python train.py --model="CTC audio transcriber" --dataset="telephone keypad tones over noise or synthetic speech" --train_examples=39062 --gain_aug_db=10 --time_shift_ms=100 --n_mels=80 --hop_length=160 --input="log_mel" --spec_augment=false --win_length=512 --tokenizer="word" --vocab_size=20 --arch="crnn" --norm="batchnorm" --hidden_act="silu" --channel_attention="eca" --depths=[1, 1, 1] --kernel_size=5 --stem="single" --widths=[128, 160, 192] --rnn_width=256 --rnn="lstm" --bidirectional=true --rnn_residual=false --rnn_layers=5 --optimizer="soap" --beta2=0.95 --learning_rate=0.002 --beta1=0.9 --shampoo_beta=0.95 --eps=1e-08 --precondition_frequency=50 --max_precond_dim=1536 --merge_dims=true --one_sided=false --adamw_lr_other_params=0.0014 --max_grad_norm=0.5 --max_steps=1000 --batch_size=64 --epochs=1.6 --lr_schedule="cosine" --final_lr_fraction=0 --warmup_steps=50 --weight_decay=0.5 --adamw_weight_decay_other_params=0.05
Rows from block 4, named by matrix and row number. Each number is 50 + 12 x the weight over its row's rms, rounded and kept within 0 to 99. All counts start at 0. After the name is the row's rms in percent of the matrix's.
# weight_hh_l0: LSTM recurrent weights (gates i, f, g, o stacked) (model.rnn.1.rnn.weight_hh_l0, 1024x256), inputs 0-63
weight_hh_l0.240 101:37 44 63 31 39 42 39 63 50 46 26 53 46 44 64 66 58 49 45 40 53 41 36 66 48 55 28 43 67 63 62 53 55 60 55 48 49 62 67 55 47 47 53 58 55 41 44 41 62 57 32 51 67 57 30 39 37 72 21 65 58 53 48 55
weight_hh_l0.241 103:20 42 59 51 70 51 67 64 68 59 46 58 27 29 40 50 46 44 36 62 59 67 54 38 44 49 34 72 48 63 61 46 64 32 50 65 54 57 61 70 52 60 42 40 55 34 54 61 50 40 42 48 54 70 73 79 48 28 56 41 59 44 51 39
weight_hh_l0.242 104:37 43 56 86 49 43 49 57 39 39 25 39 46 55 52 54 40 52 61 23 45 74 49 41 62 46 39 60 65 52 44 68 42 56 61 42 61 54 84 65 54 56 67 68 59 36 41 45 62 50 44 58 34 34 31 50 41 45 28 62 60 38 50 41
weight_hh_l0.243 100:48 46 69 45 32 42 28 44 44 57 52 66 63 72 35 44 28 42 46 50 56 60 34 22 52 46 34 49 32 60 51 82 62 59 53 53 58 53 61 43 36 57 69 52 49 53 50 63 44 68 51 56 56 57 72 49 69 68 37 44 70 46 58 40
weight_hh_l0.244 113:40 56 45 57 38 54 43 53 38 28 48 51 58 51 75 38 52 39 38 63 28 39 16 38 35 39 62 45 46 62 47 40 54 58 27 55 43 57 38 46 61 43 55 60 59 54 31 69 45 61 23 43 48 45 63 59 65 55 36 48 44 74 38 64
weight_hh_l0.245 097:56 17 44 70 63 68 55 47 34 43 49 39 39 35 60 47 45 32 46 57 34 50 50 59 59 42 41 40 48 51 64 37 40 71 47 63 62 64 58 77 34 44 36 51 47 68 91 53 35 52 53 41 46 40 57 44 34 29 37 60 44 40 52 48
weight_hh_l0.246 110:30 36 46 51 39 52 56 46 58 32 44 57 68 45 45 43 40 41 44 37 41 51 48 35 67 56 53 42 68 31 29 50 52 44 39 39 68 39 53 44 64 55 57 53 55 44 36 74 79 50 43 60 61 60 55 52 45 34 63 42 47 45 39 46
weight_hh_l0.247 104:43 56 56 43 55 56 53 48 41 44 72 45 51 60 53 60 48 33 60 49 55 30 60 42 55 57 36 48 37 35 53 40 54 78 57 63 45 51 68 67 46 59 43 53 55 39 37 51 61 42 29 51 36 48 60 48 39 61 30 59 51 76 64 64
weight_hh_l0.248 096:55 39 23 77 32 49 44 47 26 65 67 54 52 48 49 58 58 53 66 27 39 43 51 48 59 66 71 57 34 63 24 45 40 80 56 56 37 39 38 70 48 54 65 34 45 38 37 52 50 48 45 48 51 75 48 59 53 38 63 45 38 44 63 54
weight_hh_l0.249 096:45 52 45 64 39 53 56 59 47 35 19 46 75 53 61 51 47 48 52 70 66 54 38 44 38 58 71 39 52 52 40 60 57 44 37 48 49 62 50 52 61 35 57 60 39 46 63 40 44 61 58 29 47 61 63 69 42 65 56 32 40 50 53 55
weight_hh_l0.250 089:56 20 34 40 51 65 52 36 34 55 56 38 56 47 67 46 61 50 45 61 50 50 39 49 38 47 44 54 38 55 34 44 61 70 54 30 37 40 41 58 36 47 56 73 65 59 55 45 39 62 54 41 69 29 42 69 53 66 46 50 63 55 42 09
weight_hh_l0.251 092:60 53 61 49 49 61 60 57 73 44 45 35 50 57 63 47 40 66 38 62 54 55 53 53 52 53 55 47 41 35 62 70 56 62 39 38 59 46 38 23 31 39 70 45 64 57 27 39 54 43 49 50 40 60 64 53 64 48 25 64 39 40 61 75
weight_hh_l0.252 088:43 53 46 56 32 35 35 55 44 56 38 59 40 59 36 66 43 45 56 43 69 50 60 63 47 37 57 48 41 36 66 52 37 36 44 56 42 43 41 75 60 48 45 57 47 50 71 30 37 72 45 32 41 45 41 62 47 34 42 55 67 42 78 65
weight_hh_l0.253 094:51 43 73 62 65 45 56 51 71 44 46 48 54 51 55 39 42 43 49 42 50 42 24 35 43 47 32 52 35 75 62 44 64 52 36 54 32 62 56 35 33 54 41 52 56 55 55 40 48 31 58 58 46 23 47 69 45 42 57 67 63 59 46 55
weight_hh_l0.254 085:56 71 44 70 50 72 43 46 42 66 59 43 50 50 61 50 39 45 75 54 65 52 40 36 41 61 68 47 47 69 61 76 41 61 46 49 52 31 17 67 54 50 42 45 50 56 64 47 56 42 62 51 65 40 67 60 54 53 58 56 53 45 37 39
weight_hh_l0.255 112:57 66 41 70 38 57 59 26 62 30 73 64 47 47 54 50 51 53 51 44 60 59 45 33 75 73 52 52 16 59 49 25 55 43 62 57 45 54 52 67 54 44 63 33 36 53 57 32 52 67 50 38 38 33 56 53 55 43 58 39 29 25 74 32
weight_hh_l0.256 084:61 60 25 42 54 57 41 40 37 39 42 41 40 61 62 48 49 29 51 28 77 37 51 60 60 74 29 45 51 42 48 58 62 34 55 17 37 43 44 57 52 44 36 41 42 47 57 63 60 74 55 40 40 42 48 30 51 48 34 44 43 40 49 57
weight_hh_l0.257 093:54 34 61 60 65 55 64 58 43 38 30 47 52 50 69 41 48 59 68 32 54 48 69 55 67 74 54 53 43 41 41 61 43 62 38 40 34 53 59 55 53 30 47 42 49 44 30 47 62 39 41 46 41 60 40 62 52 60 68 51 70 61 60 58
weight_hh_l0.258 109:44 42 26 30 71 31 34 45 43 55 29 47 41 57 43 48 60 31 59 62 40 38 56 41 54 74 46 17 72 41 43 67 44 59 57 31 54 27 69 49 61 45 61 60 45 58 36 45 59 66 56 57 59 40 43 36 58 38 38 66 35 31 49 57
weight_hh_l0.259 090:58 57 65 58 70 60 61 65 45 56 39 54 37 45 49 49 42 29 67 43 52 28 47 80 66 78 69 51 47 32 34 61 35 37 41 37 47 33 52 39 48 51 65 63 49 60 70 37 38 44 53 46 47 30 51 61 56 41 43 61 61 42 47 55
weight_hh_l0.260 131:49 64 37 39 35 62 33 51 47 46 61 48 49 30 43 58 43 38 56 45 29 43 49 34 52 68 48 54 65 47 59 50 49 29 48 46 35 61 38 43 62 37 70 78 47 29 62 68 55 56 37 59 42 67 44 69 35 63 30 69 48 51 74 43
weight_hh_l0.261 099:54 40 44 65 61 49 72 43 51 78 30 63 60 53 33 54 63 59 68 58 59 62 42 70 45 83 67 43 41 55 60 44 57 72 61 55 62 38 66 49 37 36 60 46 44 34 61 54 55 40 33 33 62 59 38 62 70 59 34 49 56 31 31 45
weight_hh_l0.262 086:47 55 56 57 61 46 35 41 57 51 20 41 47 46 48 48 42 57 34 56 59 59 56 58 46 35 57 50 44 49 64 68 39 57 38 46 29 28 46 39 40 33 53 59 56 50 75 37 54 75 51 42 66 57 49 43 61 59 55 36 65 59 56 39
weight_hh_l0.263 096:53 43 48 38 52 61 51 70 44 45 18 41 65 51 56 39 55 66 56 51 57 82 46 36 57 54 50 52 50 68 67 48 37 49 63 70 68 29 46 60 38 40 57 36 67 51 44 35 43 56 53 46 47 60 48 47 31 43 53 51 62 71 31 51
weight_hh_l0.264 105:57 46 34 48 40 56 55 41 36 42 55 26 40 69 38 39 71 39 42 55 45 65 61 26 59 57 61 37 44 45 57 61 63 48 50 68 62 37 38 77 71 33 50 56 49 35 48 56 45 57 25 49 54 54 37 63 60 70 38 50 50 45 44 50
weight_hh_l0.265 109:53 59 46 32 68 49 40 43 46 56 25 35 50 59 47 54 64 61 53 59 46 45 35 35 64 59 33 54 31 31 44 68 49 82 47 34 52 33 62 52 55 41 44 55 40 37 60 39 61 40 60 39 36 54 52 61 30 51 49 49 25 48 35 42
weight_hh_l0.266 119:46 53 55 44 43 61 55 38 34 43 73 47 38 64 49 41 59 46 42 21 47 54 53 56 34 48 32 33 40 44 49 37 50 59 54 51 56 58 55 61 79 41 59 48 47 39 59 35 51 44 54 35 68 48 54 40 36 38 63 59 63 52 40 68
weight_hh_l0.267 085:60 49 46 54 72 33 50 57 67 60 50 39 40 65 52 51 72 54 46 56 56 57 52 62 40 27 51 60 54 46 51 50 46 67 48 41 32 57 50 52 55 26 48 39 63 56 65 53 67 33 59 42 34 57 27 37 56 49 60 49 32 75 33 37
weight_hh_l0.268 094:63 40 54 58 60 49 36 39 34 54 26 32 28 40 35 67 49 45 49 59 37 43 57 33 40 48 41 63 56 40 59 56 59 59 42 49 46 32 62 53 41 41 63 34 60 56 45 47 35 57 46 49 73 37 51 37 32 52 29 59 38 56 43 59
weight_hh_l0.269 105:61 43 48 42 61 57 58 58 41 50 56 45 56 68 28 58 48 50 56 50 57 38 72 69 45 59 29 41 67 43 47 66 57 40 47 41 57 29 49 41 51 45 43 42 66 47 43 18 50 51 22 64 41 46 34 57 44 73 57 53 36 56 44 59
weight_hh_l0.270 096:52 39 43 46 62 55 43 51 23 45 56 44 57 47 60 69 57 48 59 36 54 60 49 45 55 60 65 43 57 43 52 65 31 47 74 51 57 43 52 45 49 45 61 37 64 61 47 35 44 52 36 46 52 49 51 69 47 48 50 88 52 52 51 40
weight_hh_l0.271 105:47 56 24 62 53 44 54 51 43 61 43 39 57 38 50 66 59 60 42 41 50 49 36 54 64 39 40 57 43 42 35 38 73 44 39 33 61 42 68 68 51 50 67 23 44 49 57 39 64 71 54 43 38 51 31 47 47 56 36 44 50 35 43 40
weight_hh_l0.272 093:27 38 39 38 65 50 71 44 42 68 53 51 47 57 42 32 65 56 43 58 58 58 39 43 50 64 38 40 65 69 40 41 48 56 47 44 46 33 25 40 73 39 49 46 58 57 62 25 71 50 40 24 56 59 59 64 53 35 54 62 45 56 38 33
weight_hh_l0.273 112:65 40 50 58 45 66 42 67 41 67 37 29 19 44 47 69 47 30 67 42 50 60 39 61 44 68 63 53 57 43 59 38 50 55 57 45 29 70 56 40 48 39 48 56 54 49 54 59 21 60 52 46 44 59 56 52 56 47 57 70 53 40 59 34
weight_hh_l0.274 103:60 31 43 52 64 59 50 56 28 43 36 34 52 64 54 58 43 52 21 61 64 56 59 72 47 52 50 60 67 42 37 74 31 51 34 36 53 43 32 46 41 60 49 72 49 65 42 34 42 63 45 50 50 57 38 39 45 50 56 53 39 35 57 58
weight_hh_l0.275 104:76 49 60 76 40 54 46 55 22 46 56 39 64 53 45 60 63 52 44 41 45 64 36 62 58 45 56 46 52 55 47 62 55 35 47 63 61 50 48 42 41 54 69 41 41 38 52 56 49 83 49 32 48 48 61 78 54 61 51 63 62 56 38 32
weight_hh_l0.276 093:49 44 55 70 32 52 71 50 51 48 61 52 53 63 39 66 49 55 44 61 45 62 57 53 42 66 58 41 50 50 58 67 50 32 34 62 54 47 54 51 57 39 48 57 46 34 47 38 56 58 33 39 48 41 27 48 59 67 28 65 53 54 54 61
weight_hh_l0.277 101:66 38 39 66 36 44 39 53 40 55 32 49 54 43 57 52 42 38 50 56 57 86 49 65 33 67 47 57 77 56 76 56 47 82 46 34 56 55 55 69 54 48 58 56 53 65 47 43 54 47 39 44 62 61 58 49 39 73 46 74 64 46 55 56
weight_hh_l0.278 092:31 82 50 53 68 62 59 47 53 39 28 34 33 54 51 46 43 57 58 32 48 57 50 72 60 43 68 54 46 50 61 63 39 51 65 37 45 43 70 55 44 38 46 56 51 42 55 45 51 49 47 55 34 44 37 72 71 76 45 42 34 42 36 14
weight_hh_l0.279 097:65 40 65 49 65 52 34 37 47 38 30 24 42 62 47 39 36 40 55 30 17 69 56 65 46 40 44 31 43 56 80 52 73 55 61 41 50 35 49 57 58 50 46 68 58 60 46 37 55 75 53 45 55 66 42 61 33 44 43 55 45 21 49 19
weight_hh_l0.280 081:61 38 67 46 43 69 45 42 54 41 46 58 51 46 39 54 68 29 52 51 48 29 55 79 36 25 44 58 65 59 63 50 60 44 44 32 62 35 62 59 53 47 44 43 31 59 40 45 73 48 34 42 56 64 33 54 56 57 54 39 47 33 52 44
weight_hh_l0.281 122:49 48 35 43 43 49 42 44 63 62 49 35 55 34 59 48 28 44 50 32 55 51 45 53 47 78 54 47 46 41 60 47 39 41 45 73 31 54 61 33 57 19 60 47 73 65 70 35 55 68 52 67 57 34 50 46 67 74 59 50 45 37 46 48
weight_hh_l0.282 145:44 77 42 44 41 62 54 56 48 64 42 66 66 29 78 56 53 72 57 56 61 68 74 63 45 29 69 49 56 65 42 45 50 35 48 56 26 50 28 70 53 63 51 56 49 42 33 46 52 55 37 51 45 44 35 52 54 30 51 27 57 42 65 47
weight_hh_l0.283 091:44 45 38 79 50 68 64 38 46 49 27 44 52 36 44 36 56 43 54 29 37 31 63 69 57 63 48 63 49 35 66 72 55 58 39 49 43 49 59 56 70 43 48 58 45 49 64 45 49 62 40 25 52 53 64 56 34 40 47 65 39 63 48 41
weight_hh_l0.284 100:51 43 27 62 56 52 42 67 35 42 40 40 40 57 43 46 32 51 67 51 48 68 66 58 47 34 59 58 48 53 47 62 52 45 41 65 45 33 49 61 55 40 41 30 57 26 49 79 63 39 28 58 44 76 29 40 64 55 58 30 39 66 53 66
weight_hh_l0.285 089:57 53 47 50 88 63 43 36 35 61 41 33 52 58 53 40 38 50 38 50 43 29 60 60 51 40 55 41 62 63 69 72 51 62 57 34 38 49 53 72 47 34 61 52 56 42 65 28 58 53 40 47 35 52 56 66 52 63 55 45 53 45 41 50
weight_hh_l0.286 095:57 42 51 57 30 21 50 58 51 37 50 31 51 68 25 31 46 37 67 38 62 46 49 56 53 45 41 55 63 65 49 52 43 62 50 32 65 26 58 36 55 50 31 46 43 45 63 72 44 53 45 28 42 33 34 39 39 65 53 56 50 48 49 26